Weights of a small contrastive audio-text model.
Data: trained on songs of 200 made-up bird species, synthesised, often over outdoor noise, 39062 training examples, 20.6 epochs.
Rows from block 13 of the audio encoder, named by matrix and row number. Rows with one number belong to one channel. Each number is 200 + 20 x the weight over its row's rms, rounded and kept within 0 to 999. All counts start at 0. After the name is the row's rms in percent of the matrix's.
# filt: filter width-3 conv, dilation 8 (encoder.blocks.13.filt.weight, 192x192x3), inputs 64-79, a 3 kernel for each
# gate: gate width-3 conv, dilation 8 (encoder.blocks.13.gate.weight, 192x192x3), inputs 64-79, a 3 kernel for each
filt.70,101,178,201,189,204,249,234,232,218,228,173,236,225,190,209,183,219,178,191,199,177,194,221,237,190,215,165,188,182,218,214,187,205,215,210,183,207,210,202,229,210,203,174,207,203,206,221,168,181
filt.71,103,184,183,206,189,186,172,204,209,183,208,246,193,167,189,198,187,184,196,185,183,183,168,166,198,188,201,190,226,197,203,185,234,221,210,238,205,195,178,212,175,178,199,201,171,184,183,204,191
filt.72,104,196,216,195,181,187,217,197,192,225,187,211,189,223,187,231,176,202,202,164,238,211,220,204,228,210,216,200,219,212,212,196,206,226,203,213,220,188,195,189,209,193,221,203,230,228,203,216,246
filt.73,097,175,193,230,195,216,227,186,161,200,208,185,181,203,185,188,219,171,218,175,170,172,156,192,208,211,181,224,225,180,193,222,191,190,206,201,205,172,201,222,213,217,174,205,214,235,182,228,218
filt.74,101,209,215,197,186,219,186,232,210,180,202,225,226,169,214,225,186,202,184,228,222,187,232,203,192,207,216,230,226,211,247,204,226,250,229,198,231,183,230,193,214,204,210,173,194,235,198,212,203
filt.75,097,229,260,172,235,191,182,194,198,208,228,216,233,207,220,175,233,216,201,184,212,206,185,190,166,196,198,200,213,189,195,195,205,174,182,183,206,228,233,177,214,193,195,190,169,218,204,203,188
filt.76,098,170,161,213,177,195,221,250,165,229,222,185,180,208,169,217,207,213,200,171,195,185,232,205,254,169,201,191,216,189,154,201,215,198,220,201,160,228,149,188,169,215,174,208,208,194,211,183,203
filt.77,105,229,191,207,172,215,205,197,212,153,216,192,186,194,194,198,198,187,178,185,206,173,193,205,191,245,213,196,207,212,190,180,215,175,214,202,202,183,190,211,203,223,215,201,197,186,170,187,178
filt.78,099,169,191,178,203,183,195,220,210,216,208,255,197,161,179,201,166,206,198,181,173,187,193,184,203,204,211,195,177,203,238,223,165,239,195,188,194,223,246,212,213,184,210,216,238,197,203,191,205
filt.79,095,216,193,201,219,177,201,171,178,214,217,195,196,197,207,181,208,177,186,177,161,197,180,173,214,158,177,187,154,208,188,215,181,201,208,195,158,204,197,207,195,197,185,203,187,200,189,199,206
filt.80,104,193,190,177,184,193,220,203,196,207,212,217,207,193,203,200,188,205,190,207,199,183,213,201,188,200,210,205,215,196,189,233,197,203,197,210,205,195,180,209,183,216,186,212,208,189,210,204,212
filt.81,100,191,219,210,192,174,212,212,192,188,210,225,176,187,211,206,224,190,214,201,223,198,218,219,207,180,222,211,202,230,193,207,203,186,160,211,230,190,195,218,212,192,218,168,196,202,207,218,195
filt.82,099,242,228,231,217,214,200,194,234,193,196,216,183,228,234,179,210,199,240,205,202,197,222,207,219,197,211,213,223,186,211,196,234,221,219,228,184,180,210,193,221,213,196,189,209,199,202,196,209
filt.83,102,182,221,165,240,205,228,164,202,177,227,195,220,174,198,180,189,204,203,181,207,212,196,163,184,177,185,189,193,185,205,234,197,198,212,175,194,229,229,199,231,198,212,202,210,173,186,187,228
filt.84,092,171,198,205,193,231,212,209,213,214,215,216,205,213,183,233,173,191,198,201,236,176,169,216,212,210,213,229,199,179,168,183,206,211,181,177,199,229,207,180,215,169,196,183,223,203,183,187,187
filt.85,099,207,209,210,228,223,206,225,183,210,221,189,205,181,189,186,145,188,259,184,181,191,183,211,193,198,194,235,196,220,183,227,195,227,201,218,175,215,158,214,225,208,166,214,180,215,203,198,196
filt.86,093,224,254,188,169,171,220,188,186,219,198,200,155,220,213,232,229,196,211,183,189,140,227,170,176,209,205,190,235,220,179,249,204,210,217,181,174,220,218,225,184,196,189,211,193,213,211,197,206
filt.87,100,246,226,212,197,212,213,217,200,174,236,196,194,205,219,211,198,211,191,190,233,211,198,218,170,224,207,241,194,187,203,208,231,214,201,179,198,211,195,227,223,224,188,241,218,203,198,225,223
filt.88,101,208,188,206,229,181,178,212,206,174,193,190,202,221,176,185,200,205,202,220,173,199,189,208,153,170,241,190,162,198,188,155,179,168,182,201,238,243,179,192,206,180,204,177,219,200,213,209,220
filt.89,097,200,223,220,149,219,173,227,207,223,202,201,199,194,196,196,216,213,191,230,200,208,180,199,202,195,191,158,212,210,181,202,222,216,194,166,199,191,201,184,159,187,191,202,209,199,200,199,221
filt.90,097,216,193,175,202,213,189,194,218,199,218,210,206,158,201,229,157,198,209,220,165,194,177,217,227,196,204,204,250,199,200,194,192,214,171,239,180,198,215,198,232,204,203,229,201,172,236,173,195
filt.91,094,149,175,177,165,215,211,223,207,195,224,230,208,196,195,175,205,202,223,191,188,159,260,233,183,208,197,176,187,201,210,207,198,223,228,221,223,173,160,189,200,182,196,209,183,199,208,197,202
filt.92,104,210,179,199,208,237,170,190,199,219,193,240,199,195,191,180,229,186,191,207,235,221,197,186,218,201,197,194,227,197,186,215,197,211,208,203,198,215,211,199,200,207,210,206,229,205,172,234,203
filt.93,098,189,215,155,200,195,236,199,168,206,212,220,200,215,189,206,160,196,190,169,170,225,194,195,210,216,183,206,183,169,190,171,181,215,186,198,211,251,162,212,212,206,230,222,191,201,183,165,190
filt.94,095,195,214,230,214,214,247,241,209,191,185,216,224,194,176,181,229,211,179,189,209,175,181,234,179,171,203,200,196,196,183,202,181,197,215,185,191,209,193,191,194,196,223,182,195,204,181,201,201
filt.95,100,180,206,213,200,227,163,195,192,218,223,188,204,210,195,211,179,192,192,171,207,187,222,218,157,209,177,203,197,239,198,156,218,209,192,199,232,224,194,208,183,211,229,209,180,209,187,195,218
filt.96,103,183,220,192,228,186,185,180,213,195,192,186,208,201,205,172,186,250,216,193,205,229,188,195,229,216,175,205,252,219,212,214,203,201,218,207,237,187,208,212,216,224,210,190,174,178,204,235,217
filt.97,097,187,200,157,209,156,158,185,222,218,195,178,226,211,197,232,191,229,168,198,197,169,174,155,192,175,241,181,228,202,187,180,196,205,177,213,182,204,191,225,181,171,178,194,170,170,210,200,191
filt.98,103,233,202,173,210,175,215,210,200,179,209,166,211,238,218,165,227,205,191,192,245,192,174,230,179,218,211,193,215,208,176,216,231,211,229,153,200,221,216,183,196,181,228,202,189,235,185,211,190
filt.99,099,190,201,199,177,221,188,205,230,215,196,167,173,183,167,208,222,187,190,181,177,153,228,176,182,188,203,188,193,195,233,175,180,222,168,177,187,168,220,220,186,190,228,217,228,193,184,181,206
filt.100,098,207,216,203,178,169,198,185,154,201,201,236,220,192,201,196,226,203,196,203,189,224,190,223,228,209,154,194,219,202,186,181,198,183,202,221,222,222,169,220,223,178,195,230,163,180,185,188,183
filt.101,098,195,174,185,234,201,221,219,208,173,193,225,172,239,222,235,208,197,173,212,199,172,209,209,191,197,231,193,230,243,222,244,254,211,212,223,222,202,222,220,208,229,213,214,207,222,227,217,274
gate.70,101,209,215,246,229,239,204,242,222,219,225,214,199,221,217,197,200,198,195,215,193,238,166,229,189,208,212,170,181,207,200,213,223,214,187,193,186,222,187,217,238,191,201,224,202,192,186,181,205
gate.71,099,184,188,203,199,226,204,190,209,225,176,181,197,193,184,187,171,198,189,180,187,202,191,195,237,188,198,207,169,174,218,173,232,206,185,182,209,190,176,224,225,212,193,192,223,230,198,221,193
gate.72,099,161,197,228,205,156,215,210,180,196,172,193,176,250,222,206,226,179,212,212,176,174,183,194,194,192,191,190,187,210,175,192,192,174,206,195,166,225,192,200,216,209,197,202,217,196,207,199,209
gate.73,103,206,232,205,205,163,162,185,182,184,211,209,218,210,201,189,204,205,195,209,213,202,171,203,190,208,192,189,187,199,171,202,200,202,224,209,191,236,182,187,213,220,213,234,185,212,241,206,185
gate.74,099,197,182,192,170,206,182,183,212,206,204,182,219,215,216,222,241,183,222,210,161,215,176,221,199,196,180,195,224,179,207,179,201,194,226,200,172,198,193,219,184,178,151,166,184,177,207,212,192
gate.75,102,200,222,177,213,209,224,187,241,231,212,231,221,190,199,233,173,178,197,207,227,211,236,174,242,179,216,201,165,198,220,172,224,219,196,233,199,199,199,234,209,219,209,217,221,223,188,206,199
gate.76,099,238,198,230,190,198,169,220,167,153,186,175,194,240,228,186,246,196,201,215,217,171,178,159,195,227,192,242,179,165,245,196,200,218,220,213,249,194,184,211,192,192,210,205,195,221,209,212,197
gate.77,101,198,168,200,201,183,187,188,194,168,202,188,203,208,211,187,193,220,194,188,182,183,192,181,214,209,170,212,204,198,205,206,202,202,214,215,191,225,200,151,213,194,223,215,222,178,205,212,193
gate.78,097,242,180,183,232,209,172,191,189,175,230,203,183,200,202,185,204,181,196,200,154,198,200,200,185,216,205,215,166,201,191,189,195,195,191,201,212,204,205,219,222,186,213,219,183,200,239,180,205
gate.79,096,189,200,173,159,201,170,152,213,153,187,207,209,180,195,188,212,213,168,185,187,174,172,203,194,214,192,201,226,209,191,196,199,200,224,152,248,143,208,199,168,188,219,173,218,239,182,182,176
gate.80,103,193,204,189,212,207,190,192,217,210,204,221,221,188,209,193,201,202,181,189,203,184,194,171,177,200,209,210,211,180,186,178,180,192,175,199,189,201,192,189,189,206,205,224,206,202,158,195,141
gate.81,094,185,226,217,210,171,198,215,207,196,213,173,228,238,183,185,180,184,219,217,196,186,176,170,183,187,207,211,182,204,173,198,203,174,205,191,191,199,201,195,207,182,227,205,171,216,203,192,184
gate.82,098,211,222,161,179,201,133,198,193,182,201,183,222,177,204,194,230,198,209,227,218,210,145,177,193,188,225,203,225,231,212,215,215,199,222,208,171,202,224,187,227,227,182,185,179,187,206,217,165
gate.83,101,262,188,177,203,184,165,218,180,216,160,215,197,183,227,212,214,194,193,222,191,188,230,174,228,196,185,203,209,213,177,183,186,205,211,212,238,219,215,207,206,196,190,182,192,204,199,195,183
gate.84,093,165,193,214,205,199,139,229,189,194,233,182,182,230,203,201,219,195,173,226,200,208,210,207,190,182,192,211,221,251,210,203,201,192,200,225,173,191,224,189,180,213,196,207,185,237,202,209,230
gate.85,101,225,192,222,168,173,198,215,186,193,193,176,222,192,195,174,223,186,177,225,189,182,202,204,181,219,213,194,192,208,171,202,214,160,200,168,186,217,186,228,213,241,211,203,207,222,171,194,201
gate.86,092,207,207,177,174,193,195,215,202,222,213,217,199,214,225,185,198,202,203,239,212,187,248,149,193,199,182,201,166,200,205,206,183,185,195,172,194,182,207,173,226,197,191,214,197,193,230,218,180
gate.87,101,196,216,206,168,206,194,212,212,151,211,193,193,211,178,202,178,175,211,173,206,197,173,170,228,189,211,199,196,180,206,209,191,186,210,168,206,214,232,216,221,197,223,191,198,219,202,183,190
gate.88,101,177,196,221,170,244,179,200,241,172,156,257,213,205,233,209,170,232,193,192,181,205,225,196,199,180,210,223,232,200,183,179,204,194,215,198,229,194,216,210,216,208,209,194,195,214,223,210,188
gate.89,104,228,186,195,233,195,172,199,228,185,263,217,239,217,204,193,159,193,194,220,175,201,215,191,209,198,200,210,177,210,183,220,200,198,210,205,178,209,218,193,233,225,186,206,189,203,238,193,189
gate.90,094,205,199,202,212,219,216,188,165,193,216,194,191,219,209,191,182,212,184,208,198,200,215,200,247,208,188,209,178,214,178,194,178,218,216,174,212,206,198,175,189,177,190,201,187,209,184,136,198
gate.91,101,235,211,189,203,216,207,206,192,220,186,209,179,206,209,164,251,191,185,233,214,168,213,171,167,179,191,235,223,201,195,191,206,183,166,215,186,240,194,191,180,199,213,187,205,205,187,211,191
gate.92,093,193,192,221,190,177,167,201,218,195,194,233,250,208,215,207,207,195,240,241,198,217,204,209,194,208,199,208,174,215,198,179,184,168,202,223,206,209,194,176,199,194,199,197,184,180,218,184,183
gate.93,100,213,197,180,178,203,187,204,185,194,216,212,216,167,229,181,199,189,201,210,220,196,174,193,185,207,199,202,186,166,200,203,161,200,178,164,204,214,203,183,193,165,183,215,211,185,163,194,224
gate.94,106,211,195,255,221,202,211,205,178,205,222,202,201,199,184,195,158,196,149,185,219,194,201,177,258,199,206,193,175,182,184,211,184,207,215,190,163,191,178,198,204,206,203,246,212,202,189,186,198
gate.95,101,214,177,200,200,183,192,176,214,217,163,199,158,201,194,186,203,206,205,222,178,190,200,187,194,209,203,192,193,189,180,206,168,193,183,210,215,205,218,221,213,180,194,223,203,188,223,203,197
gate.96,101,192,215,208,189,207,215,161,179,203,179,210,228,184,222,193,187,223,191,204,227,201,193,215,197,193,206,217,201,237,229,206,209,240,213,201,243,229,236,192,201,210,182,196,219,230,203,173,222
gate.97,092,188,196,219,210,162,187,158,186,181,197,203,192,217,197,193,200,196,192,233,208,193,211,196,171,190,220,195,186,204,251,226,206,219,231,196,215,173,158,227,198,196,214,207,185,208,189,214,221
gate.98,098,189,211,188,184,221,187,165,235,200,211,204,208,203,206,182,183,179,184,245,177,172,213,164,178,216,189,212,175,225,183,213,205,196,208,216,189,197,203,219,215,220,209,210,178,212,201,171,188
gate.99,096,202,212,208,225,209,172,204,199,171,265,191,241,195,185,226,193,187,197,221,215,242,197,208,228,203,187,190,210,225,219,172,229,221,223,195,221,180,200,167,217,210,215,201,200,205,242,174,202
gate.100,094,173,201,194,184,176,165,188,213,202,215,187,250,193,209,199,207,185,194,203,217,184,200,171,212,166,199,190,192,206,218,210,203,212,198,197,204,200,198,206,188,196,218,200,216,218,212,201,198
gate.101,105,202,171,175,191,213,214,196,198,190,180,192,163,183,204,177,160,221,215,188,201,200,187,209,207,184,225,193,186,184,183,235,168,194,179,167,190,187,161,155,211,190,179,170,187,178,174,199,195